config = dict(
    arch='swin',
    image_size=32,
    horizontal_flip=True,
    translate=0.06,
    hidden_act='gelu',
    qk_norm=False,
    layer_scale_init=0.01,
    inner_norm=True,
    widths=[96, 192, 384],
    temperature=0.2,
    optimizer='muon',
    muon_scale='original',
    max_steps=5700,
    warmup_steps=170,
    adamw_weight_decay_other_params=0.05,
)
Rows from block 5 of a small self-supervised image encoder, named by matrix and row number. Rows with one number within an expert belong to one neuron, the router's apart. Each number is 128 + 32 x the weight over its row's rms, rounded and kept within 0 to 255. All counts start at 0.
Before each expert's rows are labels from the 100 images, of 14848, where the router gives the expert most weight on average: "colour at peak" is the nearest of a few named colours to the mean colour under the peak. Only what is clearly more common there than usual is listed. The data: larger renderings of crowded toy scenes. In brackets: how many of the 100, against the usual share in percent.
# router: router (model.blocks.5.mlp.router.weight, 8x192, trained with AdamW), inputs 0-191
# up: expert up (model.blocks.5.mlp.up, 8x192x192), inputs 0-191
# down: expert down (model.blocks.5.mlp.down, 8x192x192, transposed), outputs 0-191

# expert 2
colour at peak: blue (29 vs 5.3); cyan (28 vs 3.4)
router.2 [124 151 139 128  98 143 158 135 140  79 103 114 120 150 109 110  92  85 144 170 229 180 112 104 148 170 205 140 111  95 111  83 124 159 113 144 152 154 184 106 135 135 138 104 108  72  89 124 132 135 150 135 124 139 159 161  77 109 122  54 116 146 168 162 137 112 117 142 158 106 165 100 109  65 151  41 177 117 115 184  84 118  99 116 178  87 132 127 143 121 107  65 131  88 151 176 155 109 128 140 112 108 114 114  81  93 156 144 155 125 141 170  96 169 103 143 161 110 153 127 149 178 127 163 131 169 106 130 127 128  99 110 118  84 141  73  93 116 237 144  81 130 167 170 112 120 139 112 190 108 109 123 163 152 161  75  58  83 143 132 128 165 162 124 118 121 177 118  77 143 121 123 123 212 107  97  87 119 183 151 111  93 152 126 103 127 150 152 104 133 157 101]
up.12 [ 71 123 137  62 103 120 119 129 130 102 128 175  93 130 117 123  94 180 141 127 121  71 177 169 127 142 168  75  79 116 115 163 134 176 135 117 148  88 153  87 151 121 161 151 131 172 132 141 127 114  67 126 165  96 121 131 153 144 136  92 105  75  77 129 154 138 162 152 101 148 122 200 156 127 168  82  90 154 158 100 159  77 133 148 177 145 109 144 112 154 109 149 116 164  86 116  36  78 137 121 132 127  83 114  98 158 113 150 163 173 133 152 119  90 202 193  88  66  88 119 114 139 141 151  90 114 100  91 120 139  82 122 140 100 162 160 103 154 106 146 160 159 151 111 108  94 218 190 137 129 152 128 158 130 192  78 104 184 105 137  66 142 107 128  88 172 163 159 170 131 110 129 152 125 103 106  84 126 118 155  61 126 105 177 148 166  89 133 122 101 103 147]
down.12 [124  83 151 138  98  70 180 169 132  98 158 220 135  86 127 133  68 103 101 116  85  46 103 149 139 126 126 158 139  89 140  86  56 153  83 133 158 165  42 145 121 101 121 130 150 115 136  87 165 159 131 105 139 147 132  36 139 141 154  64 156 221 115 143 102 118 174 143 123 121 172 117 147 148 144 148 165  87 131 107 110 159 105 141  85  94 169 118  83 143 125 116 126 139 146 146 123 149 154 125 129 117 180 111 130 140 129 119  70 157 143 127 116 133 115 137  76 105 154 183 140 111 148 144 150 132  97 117 107 118 142 127 154 108  99 103 132 126 172  76 101 132 117 164 176 107  76 111 188 179  83 125 123 158 165  91  86 115 138 131 222 138 155 133 148 156 111 142  60 148 114 159  74  93 153  84 146 176 124 128 136 149 141 142  73 125 100 183 163 147 132 150]
up.13 [191 159 143 110 110 115 138 150  93  44 108 115 114 137 146 122 111 191 107  60 113 116 155 134 167 100  95 114 158 167 157 154 152 144 143 107 113 108  97 134 118 115 143  67 142 126 109 148 120 150  95  59 157  85 106 111 141 128 116 124  82 111 122  83 136  95  77 112  73 144 132 182 190 120 112 164 142 175 125 139 135 170  96 166 132 124  89 133  98 147 153 132 129 127  92 167 119 163  59 149 135 100 125 123 159 127 103 156 133 121 124  99 140 182  57 106 130 117 153 122 148 118 183 142 159 147 165 162  89 135 119 168 110  98 113 185 132 122  91 154 147 167 162 157  85 152  99 110  99 169 116 115 107  86  78  87 164 149 170 171 188  85  87 119  96 151 160 148 115 132  98 134 205 104 117  79  53 173 169  68 146  95 186 155 129 194 140  97 158 141  86 194]
down.13 [117 109 101 169 101 134 126 136 125  80 155  98  83 120  55  81  88 128 137  96 149 161 108  79 153 140 155 146 140 145 111 160 152 124 106 126 192 176 140 146 167 133 138 177 106 127  94 202 162 124 185 119 152 130 152 123 130 141 131  92 121 119 178  98 169 106 104  94 109 158 153 111  91 143 120 100 142 160 151  69  79 187  90  76 145 116 159 162 120 100 146  70 136 159 147 141 115  98 144 160 142  97  49 129 145 154 139 116 166  98 138 134  78 161 116 154 136 179 130 117 174  83 145 132 104 180 106  97 114 130 126  74 148  91 124  78  96 104  69  86 140  55 189 153 109 114 146  75 167 153 143 141 119 185 110  76 106 134  36 118 110 151  90 183 115 122 125 123 169 151 154 118 178  94 126 111 117 132 120  93 159 191 126 137 150  78 149 123 164 128 142 214]
up.14 [138 100 130 186 147 113 169 100 117 135 157 137  99 133  63 171  75 158 120 159  98 108  90 123 179 126  44 156 126  51 173 125  68 128 170 144 161 154 152 135  81 106 149  95  99  61 146  87 125 139  89 112 136 144 154  97 177  97 144 179 115 129 111 122 171 111 142  67 130 179 131 137 103  93 146 164 144 121 115 141 111 133 123 129  88 102 122 149 209 115 110 125 172 164 113  97  86 114  97 136 118 154 120 174 147 122  97 187 184 138  74 106 148 120 124 142 149  98 162 104 152 104  91  93 115 132  98 139  78 122 144 111 144 156  43 131 109 110 127 192 112  97  92 107 153 137 142 117 104 150 180 150 167  49 119 115 113 174 143 160 182 178 173 110 163 156 128 117 133 120 115 123 127 192 141  65 139  98 152 115 151 126  78 168 121 201 146 118  81 116 154 179]
down.14 [121 118  78 186  89 132 150 147 114 164 124  79 197 193 129 104 132  84 114  45 150 117 147  66 193 160 108 151  96 139 133 121 152 115 139 121  38 172 107 174 123 153 130 151 159 101 146 135  82 142 218 107 132 122 112 105 183 134 115  67 150 132 157 194  40 143 100 110 114 130 168  98 128 127 133 161 132  76 129  91 153 158 169 129 160 172 114 107 182 113 128 158 182 101 111 112 156 177 102  83 108 109 125 154 130 151 124 109  87 156 148 127  97  99 135 175 135 172 118 133  88 111 202 158 190 146 138  92 155 129 153  93 114 125 126 132 132 109 184 114 113 102  92 123 120 103 121 106 116  98  83 143  88 108 103 114 124 125 105 104  96 117  91 152  95 156 127 133 122 106 127 163 174  70 125 158 152 130 121 118 159 184 107 164 194  68 113 118 165  93 111 160]

# expert 1
colour at peak: black (38 vs 11.6)
router.1 [ 78  92 154  75 139 157  93 117 138 113 141 193 122 101 118 130 135 108 130 104 119 141 141 192  73 137 200 111  92 148  22 135 142 145 102 139  70  85 104 137 124 130 135 128 145 124 101 114 103  65 122 134 176 102 146 160 134 195 138 137 132 156  97 126 120 165 170 138 108 126 111 162 157 123 151  98  83 186 150 166 216  86 124 119 144 126  93 145 142 110 153 112 106 151  93  95 149 121 168 149 154 152 112 165 118 133 147 112 125 154 181 140  58  96 152 127  84 108 108 185 126 144 125 135 152 116  72 126 146 161 130 155 117 154 202 119 106 157 109 110 125  92 128 113 142 128 150 120 158 103 161 141 124 184 169 172 168 114 100  97  93 122 122 186 122 169 111 110 179 118 183 147 111  80  94 228 114  52 120 112 104  81 194 116 104  72 150 111 121 133 125  73]
up.12 [126  88 136 156  95 184 108 123 144  77 159 157  96  58 113 120  95 117  83 172  81 100 115 174 109 179 220 165 140  85 131 112 160 147 155 115 120 141 100 152 153 157 168 124 153 151 126  76 155 145 153  99 137 111 131 141 131 159 102 150 156  75 167  98 131 134 184 119  91 116 121 167 152 122 109  88 157 138 154  96 144 139 106  95 170 137 161  88  75  99  84 103 149 150 116 135  85 162 180 151 167 132 102 140 177 194 112  85 154 166 167 134 107  86 134 126 149 102 173 217 141 134 142  38 101 107 128 153  69 136  78 102  97 133 155 105 148 165 153 116 114 140 142 149  90 119 150  93 139  84 112 141 134 118  99 123 141 107 103 150 147 150 146 106 143 126 104 119 125 107 120 137 107  58 111 233 148 109 118 123 102 159 128 110  93  68  80 134 168 100 187  61]
down.12 [148 145  97 133 155 107 163 140 193 174 110 144 173 162 145 139 121 170 115  79 194 155 113  94 144 141  85  75 176 163 161 149 105  91 127 126 112 104 100  94 156 141 151 152 129 161  75 158 114  99 100 131 165 118  79  74 121 160 141 143 139 109 107 117 127 144  95 157 151 124 129  80 140 111 115 159  59  83 160 139  88 107 111 139 191 108  47 101 185  53 133 116 120 109 104 150 156 145  59 141 112  90 119 101 132 117  80 104 113 147 110 132 103 182 130 110 138 165 124 112 126 138 183 212 140 173 143 178 156 123 182 150  96 164 106 101 142  65 107 162 130 155  79 165 135 130  93 215 162 111 140 142 123 142 154 150 168 129 144 102 118 148 116 127 122 153 140 152 125 126 115 142 194 134 152  52  87 236 127  98 133 116 160 138 119 147 146  87 114 151  90 113]
up.13 [148  66  88 174 141 103 106  72 111  96 149 139 149 168  94  96  86 128 144 138 126 127 142 100 157 152  57 192 160 144 105 158 141 126 124 151  38 101 202  94 135  86 174 127 141 160 112 133 109  73 107 129 183 131 151 147 130 122 149 126 153 134 179 122  82 128 186 142 110 142 114 110  50 118 107 109 132 121 128 160 127  57 181 187 116 127 104 134 145 136 203 157 132 167 103 143 141 131 106 142 119 114 141  17 156 210  51 148 161 158 169 145 134 167  82 102  89 147 152 152 108 122 140 115 120 156 104  88 165 139 136 100 144 130 128 168 126 137  88 132 104 140 167  86 110 143 126 116 104 143 135 128 116 124 198 172 134 148 123  98  65 133 139 110 100 139 133 167 136  56 152 139  96 128 125 153 145 129 106 187 155  75 114  97 106  92 158 135  84  94 124 161]
down.13 [133 148  91 139 187 162 104 149 170  87  99 208 172 131  76 189 176 176 148 148 184 101 123 144 115 155 138 101 113  72  84  90 164 108  90 133 178  78  61 137 133 162 119 131  64 108 195 110 102 120 135 140  76 128 151  69 160 135  92 149  85 128  97 138 130 152 113 124 108 122 166  94 146 115 163 138 147 123 138 108 100 169 102  85 156 103 110 148 133 150 121 139 117 160 120 108 104 133  74 174 122 114  29 101 145 121 129 134 130 129 171 124 104  77 175  60 132 115 134 107 131 151 166 119 115 154  97 143 102 125  96 168 146 102 117 119 112 138 143 118 119 120  80 189 135 183 172 104 142 133 117 137  90 210  99 109 181 131 105 185 159 122 133 159 130 140  72 122 141 149 141 109 170  46 138 125  98 152 136 135 173 173 149 160 104  62 177 104 118 103 113  85]
up.14 [151 117 133  90 174 192 186  99 154 119 150  99 146 121 131 112 129 104 149 166 112 139  97 164  88 145 109 153 154 124 119 125  81 132 169 136 143 139 149 103 136 135 158 104 144 130 177 165  89 131 136 121 117 125  98  88 108 142 122 114 120  93  89 123 176 142 112 148 181 190 162 100 185 153 113 177 117  88 139  90 109 116  66 110 113 140 132 145 128  96  24  95  81 114 172 120 133 142 101  49 131 153 187 188 101 155 174 103 178  94  86 160  76 207 167 191 125 118 109 117 166  95  81 154 134 115 155 142 159  78 138 107 121  97 144  75 178  69 151 110 131 101  67 106 176 152 171 115 118  96 163 134 111  79 141 118  57 158 174  99 127 141 134 132 108 177 131 163 138 163  95 130 122 112 122 135 175 121 142  51 121 110 135 150 165 139 105  83 144  81 106 144]
down.14 [118 125 121 115 169  93  42 216 117 152 102 118 136 137 159 195  71 116  88 103 140 116 145  91 105 126 184 129 106  91 132 141 156 119 114 118 137 104  58 105 149 152 170 118 126  97  80 128 101 131 147 144 112 111 122 145 141 170 132 139 131  74  66 164 106 110 177 123 162 129 198 106 178 185 118 106  65  69  93 109 167 137 120 174 109 122 215 123 180 129 178 149 170 108 115 136 154 129 145 116 194 112 123 140 185 171 185 115 177 112 116 133 104 123 133  57 124 186 115 116 147 109 107 132  69  89 195  74 112 134 140 124 191 110 130 181 153  86 129 132 152 112 138 182  74 103 116 147 147  62 103 116 107 138 120 137 126 148  97 147 100 146 115 133 145 127 183 102 121 130  95 124 140 138 138 108 133 184 132  91 132 107 145 129 134 122 134 123 126 182 174  68]

# expert 3
colour at peak: grey (57 vs 21.5)
router.3 [ 79 160 129  81 215 128 147 159 146  99 143 131 175 118 132 195 132 167 154 153  89 101 113 144 124 151  97 130 145 137 205 121 124 104 200 107 122 139  85 131  95 167 111 137 139 168 204 153  84 112  99 112 136 125 105 161 193 172 154 153 133 107  90  95 127 201 190 173 113  76 161  51 132 132  95 160 118 130 176 104 119 138 113 188 138 139 146 133  63 127 108 169  55 146  97  95 135 133 144 122 145 126 136 126 167 129 142 113  80 148 102 119 184  83 125 121  67 169 112 119 121  71 132 114  61 105 134 136 149 150 194 167 162 190 163 166  93 175 140 149 127 110 115 131  98 114 103 117  85 120 144 139 167  72 116 148  99 109 104  93 132 115  97 112 135 188 152 143 113 111 146 105 136 127 173 148 101 132 135 107 123  84  78 133  79 112 132 122 124 113  66  86]
up.12 [142 125  86 130 108  90 137 205 167 145 124  97 152 101 163 171 132 168 139 168  93 129 140 177 147 129 120 185 118 106 175 135 128 111 147 208 128  87 172 165 111 193 142 140 156 146  97 169 128 109 103  68 142 147 134 158  87  90 151 100 176 138 171 182 173 119 107 116 145 107  60 118 166 170 124 111 115  92 111  99 121 185  59 113  86 116  88  66 176 152 120 100 112 131 101 166 120 164 107  78 169 184 142 133  96 109 102  81 162 108 150 148 164 115 121  78  97  89 162 148 117 115 171 144 111 101  88 131 174 123 152 122 126 180 143  89 112  89 119  85  83  93 152 144 137  54 134 108 144 101 150 102  99  89 143 132 158 170  96 102 146 162  95 168  92  87  67 131  94 127 166  75 119 106 166 138 135 109 151 170 155 113 193 132 113  80  99 150 150  95 111 147]
down.12 [101 117 111 145 147 155 126 136 110 135 174 133 137 166  94 124 111 121 152 158 142 119 175  67 152 132 154  77 101  89  98 131 141 147 174 129  61 186 110 168 137 181 133  83 127 101 107 135 128  97  96 114 185  79 140  66 138 152 123 109 179 150 113 153  91 103 127 196  90 102 149  94  73 182 124 177 135 126  97 117 164 101 139 135 100 114 116 112 123 102 196 138 154 101 162  82 108  76 138 199  57 101 100  84 136 120  89 139 129 192 153 128  93  89 118 125  74 147 123 123 142 136  95 184 143 163  93 110 121 118 108 150 137 161 109 197 126 157  93  88 181 122 100  96 124 177 141 119 114 141  90  53 131 126  87 126 190 113 141 142 171 111 165 102 177 123 149 139 133 101 110 147  79 191 119 108 145 181 125 119 181 131  93 159 214 140  90 100 165 148 159 140]
up.13 [ 86 106 216  87 140 118  73 119  82 134 130 152 121  82  87 105 127 112 161 139 122 170 142  85  74 133 174 113 106 138 135 117 152 100 142 116 107 158  75 148 122 141 104 153  98 106  94 120  68 108  93  93  96 129 181 153  92 155 163 122 124 124 129 118 117  96 182  75 103 151 131  69 105 114 108 167  92 110 206 136 143 164  56 118 103 130 147 103 150 140 130 172 139 165 123 135 149 121 117 122 126 109  91 121 112 154  91 135 143 123 190 179 109 163 140 117 109  86 130 116 106 136 108 161 179  93 148 152  98 120 123 143 143 182 148 109 100 101 163 109 133 128 132  54 123 129 114 131 120 146 185 160 121 151 255 223 146 171  75 124 149 129 117 118 136 103 113 167  94 105 169 103 114 193 145 191 172 105 146 166 135 141 122 119 134 135  97 201  91  65 118 127]
down.13 [105  83 104 137 166 134 150 146 121 161 131  91 166 143  77 110  81 152 144 110 116 167  80 138 109 136  74 130  98 157  40 168 103  91 150 124  68 100 104 149 112 122 127 129 117 115 107  72  90  81 130 139 194 155 158 138 132 141  97 115 165 165  69 158 178 152 121 162 105  98 176 161 160 138 166 154 114 149 138 156 156 158 119  91 151 103  93 157 125 112 119 104 125 185 133  83 126 152 200 162 150 161  79 167 143  78 127 119 121 123 112 130  81 118 136 139 118 156 124 147 163 123 116 103 175  90 128 102 149 142 123 169 126 141 184 121 153 145  57 141 114 126 126 147 122 108 157 103 140 111 175 130 149 107  78 100  58 124 115 152 158  78  73 101 113  35 196 109 130 108 142 155  63 146 107 133  65  63 134 145 132  88 109 149 176  81 179  65 124 107 166  88]
up.14 [145 126 132 136 130 153  52 131 108 136 162 119 163 131 100 126 115  83  85 121 102 125 177  88 204 147 148  82 116 160 134 120 141 100 147 125 125 139 114  79 155 136 165 138 125  82 119 104 107 127 123 159 129 157 168 155 143 117 167 139 177 121 142 176  84 148 155  74  96 140 125  64 111  89 114 137  95 115 198 162 148 142  98  46 190 157  96  80  90 116  75 110 138 190 175 210 182  92 132  88 153 140  85 180  72 141  83 131 126 100 141 133  78 158  92 112  91 138 105  91  91 116 160 114 156 156 105 130 103 151 124 117 123 115 164 183  97 139 159  84 156 102 143 117 183 113 142  90 134 122 146 177 129 173 230 174 160 118 114 102 113 167 126 130  71 172  90 128 132 108 123  89 102 128 128 150 136 124 106  93 153 116 172 135 167  90  78 163 101  91 136 163]
down.14 [ 91 152 174 123 114 110 137 117 179 124 144 138  81 137 132 157 166 153 104 125 128 160 151  70  71  63 163 191  85 137  71 106 156 160  69 140 131 117  74 105  44 112 117 144 158 123  81 162  55  89 125 124 133  72 114 133 115 159 105  85  85 181 117  87 100 153 141 191 139  98 139 188 143 148 127 130  73 105 113 121 118 116  81 167 132 115 183 143 199  83 143 120 173 150  89 123 116 124 100 117 148 127 133 117  98 154 126 136 128 104 181 124  94 130 201 121 134  97 125 126  97 137 133 106 184 106 116 144 154 124  99 151 132  91 168 173 133 187  89 167 146 129  85 141  61 174 161 121  96 167 120  90 141 138 122  84  98 132  99 126 178  81 103 119 147 119 180 129 141 110 141 215 156 158 151  62 146 124 132 152  98 112  81 153 105  73 132 150 108 137 139 147]

# expert 6
colour at peak: black (45 vs 11.6)
router.6 [152  92  98 174 152 114 176  99 114 171 116 119  68 127 142 117 158 143  63 100  99  87 140 112 125 104  85  84 170 121 180 129  91  82 213 116  96 180 183  62 106 121 104 117 188 165 168 136 117 113 147 147 129 132  60  97 107 147 151 122 155 134 144 140 156  88  62 111 131 164  80 140 103 149 129 154 149 159 108 113 102 123 125 103 100 168 126 177 118 108 103 133 147 162 114 112 146 159 113  96 113 138 184 108 153 109 118 129 112  68  73 142 178  96 116 138 101 152 104  81 134 115 103 108 137  87 163 138 187 132 133 143 105 146  50 195 117 106  63 122 141 166 128  97 156 135 106 128  99 133 104 125 148 115  57 119 156 139 157 150 137 105 111 126 142 101 141 139 116 118 122 114 121 203 115 139 160 153  77  84 162 216 124 160 124 240 108 101 126 156 109 166]
up.12 [125 119  92  64 164  90 168 160 103 157  64 161 190  91 158 158 132 173 135 149 109 139 101 130 131 133 134 108 113 150 119  75 153 122 186 172  56 122  83 116  98 184 124 137 133 195 151 181 164  54 149 184 134 109 121  54 148  98 160 118 113 174  74 163  94 162 182 138 120 137 152 142 163 152 169 143 158 155 178 108 107 106 106 108 150 112 135 119 103  75 145 165 121 157 127 123 124 155 151 124 163  90 139 110 117 134 102 108 137  93 114 113  90 105 129  99  78 154 152 152 135 151 102 149  82 105 114 143 176 169 170 152 125 162 107 112  49  58 167 169 121 124 139 123  76  74 110  79 147 166 128 102 136  79 166  98 104 124 163 102 127 100 115 177  83 131 103 144 132 158 125  95 124 231  76  87 143 113 155 136 146  86 151 163  96 134 144 130 118 152 119 140]
down.12 [155 116 104 125 113 136 133 105 115  89 136 102 100 175 112 168  94 161  79 138 137 115 109 133  74 198 133 102 187 101 103 127 143 123 122 130 107 221 217  73 161 135 146  91  91 134 100 141 151 116 140 103 118 110 129 161 142 178 125 162 169 145 124 147 167 155 158 164 123 127 164 159  93 155 170 110 138 164  83 153 128 135 154 115 101 128 118 108  71 114 188 168 159 141 113 136 119  94 173 165 151 146  86 166 143  86 135 151 121 153  77 127 152 216 136 112 110 182 129 158  95 142  86 156  90 135 143 151 102 118  91  89  74 109 207  97 141 148  74 140 118 107 106 121 119  96 163 173 128  64  93 127 108 110 141  63 141 129  59 169 129  77  86 122 126 124 166 143 136 113 179 123 100  22 146 197 115 149 127 123 134 160 134  89  77 158 127 110 133 125 124 130]
up.13 [131 169 117 198 145 112 115 193 196  88 114 144 144 154 130 149 146 168 174 108 176  79 166 152 164 167 142  83 154 137 146 128 114 106 120 123 116 161 111  23  76 154 147 139  35 112  96 161 120 126 120 158 140 104  87 172 123 147 155 128 132 194 147 132 145 103 131  92  97 113 140  51 133 129 103  92  80  73 150 134  82 137 107 106  98 138 109 130 144 141 138  85  85 134 158 143 175 139 140 109 147 114 191 148 139 123 138 100  95 143 102 113 105 135 114 132 150 103  86  90 159 169 178 140 113 124 136  85 155 128 120 165  76 150 162 135 141 110 172 173 126 122 164  98 134  61 160 121 155 165  99 168 156 103 130 199 107 159 110 158  97 122 109 122 103  79 110  90 138  94 131 110 132 125 121  94  59 110 109 117 102 151 118 231 142 145 105 165 134  81 117  56]
down.13 [179 132  92  92 154 176  79 137 129 136 120 162 189 101 139 115 140 104 192 131 175 124 141 103 139 140 105  92 152 155 143 109 111 138  98 125 157 150 130 136 103 104  82 155 125 110  77  50 151 137 143 111 113 164 154 141  99  84  84 123  65  63  85  66 201 125 113 162  89 112 122  77 172 131 134 112 191 152 145 163 102 101  79 122 123 151 141 182 136 153 163 120 182 100 120 164 116 150 112 136 123 137 164 166 110 123 124 129 124 165 136 130  89  94 131 114 152 127 134 128 142 126 115 139 113 171  75 166  99 129  83  83 137  67 115 143 106  74 172 118 122 172 176 149  78 120 144 117 132 158 152  25 129  82 112 104 163 111  50 135 147 159 129 179 124 152 192 107 125 133  82  86 109 141  91 170 156 229 130 157 145 111 120  98 108 127 163 157 138 157 169 142]
up.14 [112 104 134 135 151  91 168 144 114  75 107 126 167 130 153 147 126 122 165 111 179  69  73 151 184 119 189 159 120 143 124 146 143 153 157 153 182 145 109 141  71 130 134  35 152 121 123 122  82 140 184  93 121 107 121  99 154 133 182 131 114 151 140 113 107 154 117  81  89  76 180 152 121  81 130 135 128  99 132 124 120  94  85 153 162 132 123 110 190 151 158 100 142 133 196 133 124 110 137 164  94  91  87 102 116 136 137 111 107 117 170 175 141 140 174 130 149 137 102 154 157 112 132 146  98 145  97 130 110 152 125 146 114 169  84 151 122  69 108 148 159 131 186  92 195 118  64 125  76 177  77 185 155 108 129 180 140  76 122 131 138  93 132 123 122 143 100 114  44 200 106  72 164 110 115 169  81  96  73 121 130 155 152 129 168 107 174 100  63 124 147  68]
down.14 [129 114 151 106 124 134 114 166 107 192  72 177 188 179 119 106 150 131 134 120 145 159 149  75 155 136 124 147 104 151 150 119  96 118  63 145 117 141 136 129 153  67 137 148 123 128 102  70 167 151 142 110 174 119  86 132 102 189 109 141 181  80 128 130 107 138 137 122 145 200 107 118 148 101 146  80 137 185 170  56  48 124 112 127 137 136 140 118 113 211 136 138 116 161 145  82 171 138 164 136 122 131 178 178 160 159 162 101  65 168 115 139 145 103 126  58 160 116 143 128 126 166 112 116 223 109 100 105  94 102 157 133 139 152 207 132 105  90 131 139 123 162 127 169 162  65  72 127 137 135 154  91 119 105 160  86 150 179 137 149  80 194 116 174 147 161 104 118 137 118 109 138 126 156 117  91  85 129 132 181 126 119 169 152 110  83 124 118 135  78 118  77]

# expert 4
colour at peak: grey (48 vs 21.5)
router.4 [147 158 164 130 119 139 145 105 120 156 139  84 142 130 132 126 138  70 176 124 152 141 116 146 137 117 111 191 107 147 128 159  68  72 152  90 158  81  86 169 166  75 139 114  71  90 145 127 122 112 131 136 107 180 151 132 114 116  99 176 159  36 116 122 133  33 126  60 177  93 160 136 142 150 142 158 128  84  56 160 122 149 101 190 127 121 126 110 126 191  76 127 159 190  96 122  91  67 116  88  75 193 153 124 115 168 153 115 159 136 131 101 104 181 127 129 153 129 140 150 134 129 120  68 153 125 108 186  62 129 125  72  82 113 106 131 167 134 120 105  88 133 122 150 158 149 124 130 116 105 141  91  73 121 146 127  63 181 142 146 142 138 144 109 151 139 121  97  72 173 139 144 133  93 174 159 146 110 162 133 152 154 128  54 155 124 138 127 162 163 127  67]
up.0 [120 164 132 132 177 146 126 157 129 125 113 153 143 106 179 155 120  93 149 154 137 172 131 126 113 126 161 113 143 156 153 116 206  73 142 157 101 135 171 139 156 107  88 171 153 141 184 143 123 122 146 116 120  99  83  98 116 114 108 127  97 175 111 118 123 165 119  96 136 109 105  87  83  87 161 170 113 180 141 135  73 132 136 145  64 166 104 180 160  91 206 125  32 101 107 136  87  99  72 153  93 178 210 141  90 165 118 117 141 141 145 132 111 199 103 141  93  82 118 168 127 142  89 181 106 121 110 120 135 131 122 143 108 153 134  80 129 127 104 132  79 145  75 147 120  68 134 100 128 175 139 110 149 164 161 156 126 167 124  84 146 132 103  99  84 127 107 134 137 174 161  97 110 223  69 146 169 180  86 100 123 102 121  62 153  98 116 109  74 122 156 169]
down.0 [162 139 100 153 152 114 162  81 115 113 101 117 149 162  78 156 163 139  98 181 165 174 113 102 134 116 143 109 113  91 131 114 109 103 164 127 138 112 167  90 117 150 142 101 145 111 131 112 138 146 125 125 161 116 123 129  87 126 108 172  87 203 149 156 105 162 101 135 152 117 124 153 113 168 115 117 142 109 155 213 169 130 174 145 188 114 146 125  97 196  54  96 129 104 125 124 158 148  91 132 140 151 166 156 183 126 135 145 155 111 102 141  96  93  53 118 121  36 121 127 175 162  97  73 150 123  50 180 125 125  85 135 163 130 123 132 140 186 114 184 117 137  92  54 147 176 107 116 124 137 165 126  93 118 113  53 144 105 171 136  84 107 133 181 109 132 136 131 118 145 131 145  70 161 131 193 143 177 120 148 130 125 114  49 134 118  81 140  99  62  79 192]
up.1 [149 118 120  79 132 109 100 220 156 141 162  81 165 152 199 120  79 138 122 144  84 156  81  72 113 131 135 139 163 183 135  89  77 108 179 118 107 172 122 111 127  91  93 113 156 110 174 158 139 159 150 101  92 121 102 169 152 134 124 114 174 118  67  90 164 121 119 172 152  97 111 141 135 121 160 149  88 165 149 104 140 100 107 132 119 135 116 106 113 125  94 141 151  77 117 184 196 135 124  92 125 127 124 116 135 136 182  81  83 122 196 169 106  78 135  88  92 170 129 114  88 186 135 191 164 139 149 114 122 120 132 121 148 177 115 167 119  89  81 111 130  96 118 121 133 120 130  75 159 144 113  74 170  67 138 151 130 102 177 188 127 129 135 140  98 117  52 104  80 182 134  85 151  75 178 101 208 198 128 126 147 128 103 122 144 130 171 115 107 127 114 124]
down.1 [132 150 147 148  92  81 147 107 147 158 130 147  57 143 128 133 159 156 134 124 104 109 132 108 148 113 115 182 130  95 139 168 140 140  67 116  82 136  53 143 105  84 142 129  68 205 164  96 121 107 189 151 134 150 123 138 110 104 188  57 103 175 142 182 138 142  99 126 202 148 136 117 120 174 130  98 171 123  89 133 105 109 153 114 153  94 151 104 109 127 191  91 125 108 101 171 123  76 142 116  86 107 138 184 130  90 127 157 204  80  84 119 149 133 136 167 142 101 125 112  86  68  67  68 115 163 160 163 166 135  99  97 151 118  97 161 119 132 129 172 129 112 127 104 102 127  56 191 112  98  73 162 150 123 115 128 162 141 106 156 137  91 114 139  76 111 163 121  99 144 149 106 105 169 119 113 123 185 122 114 123 119  77 148  71 228 130 138 120  96  99 123]
up.2 [132 125 134 145  48 182 174  98 128 133 134 145  99 132  89 144 130  85 144 142 162 117 148 196 168 122 188 186 141 156 109 113 140 138  52 170 157 118  93 129 165 109 120  73 125 112 107 122 142 153 110  90  87 113 136 148 109  96  59  96 118 160 116 151 121 161  87 102 139  95 140 115 157  52 123 106 125 172 161 177 127 150  83  95  75 145 105 168 147 144 124 118 202 129 125 155  94  84 105 121  81 135 170 167 112 135 139 158  96  79  99 139 142 105 124 156  96  88 137 156 103 139 134 160 181  94 147 137 149 101 182 158 100 126 127  89 110 148 141  61 109 102 107 102 180 179 115 148  91 109 130  90 164 173  94 139 158 157 118 117 113 171 173 144 176 183 169 171 109 143 116 104 194 102  72  83  82 125  74 150 187 152  99 145 151 115  95  82 140 109 112 175]
down.2 [ 97 122  92  95 166 111 188 191 129 108 136 143 180 126 135 163 170 170 103 158  99  97 116  65 179 135 130  79 165 110 121 157 179 142 151 119  53  94 114  85  94 131  73 154 146 128 147 110 164 166 115 139 105 124 121 169 171 158 129 150 116 129 130 149 142 116  90 156 158 160 128 152  81 170 160  77  89  82 106 153 159  98 173 178 178 134 118 115  89 149 115  81 107 100 133 164 135 169 143  57 209 122 114  79  97 113 184 113 115  78 132 125  65 106 121 121 106 177 127 141 214 109 114  91  72  97 106 102  74 136  75 131 151  98 191 145 151 126 133 150 121 105 132 106 114 146 129 120 181 175  83 103  93  97 120  54 123 133 131 116 138 136 171 134  95  69 121 139 171 130 114 148  90 154 119 134 111 115 137 121 111  98 127 123 105 160 177  70 111 153  77 121]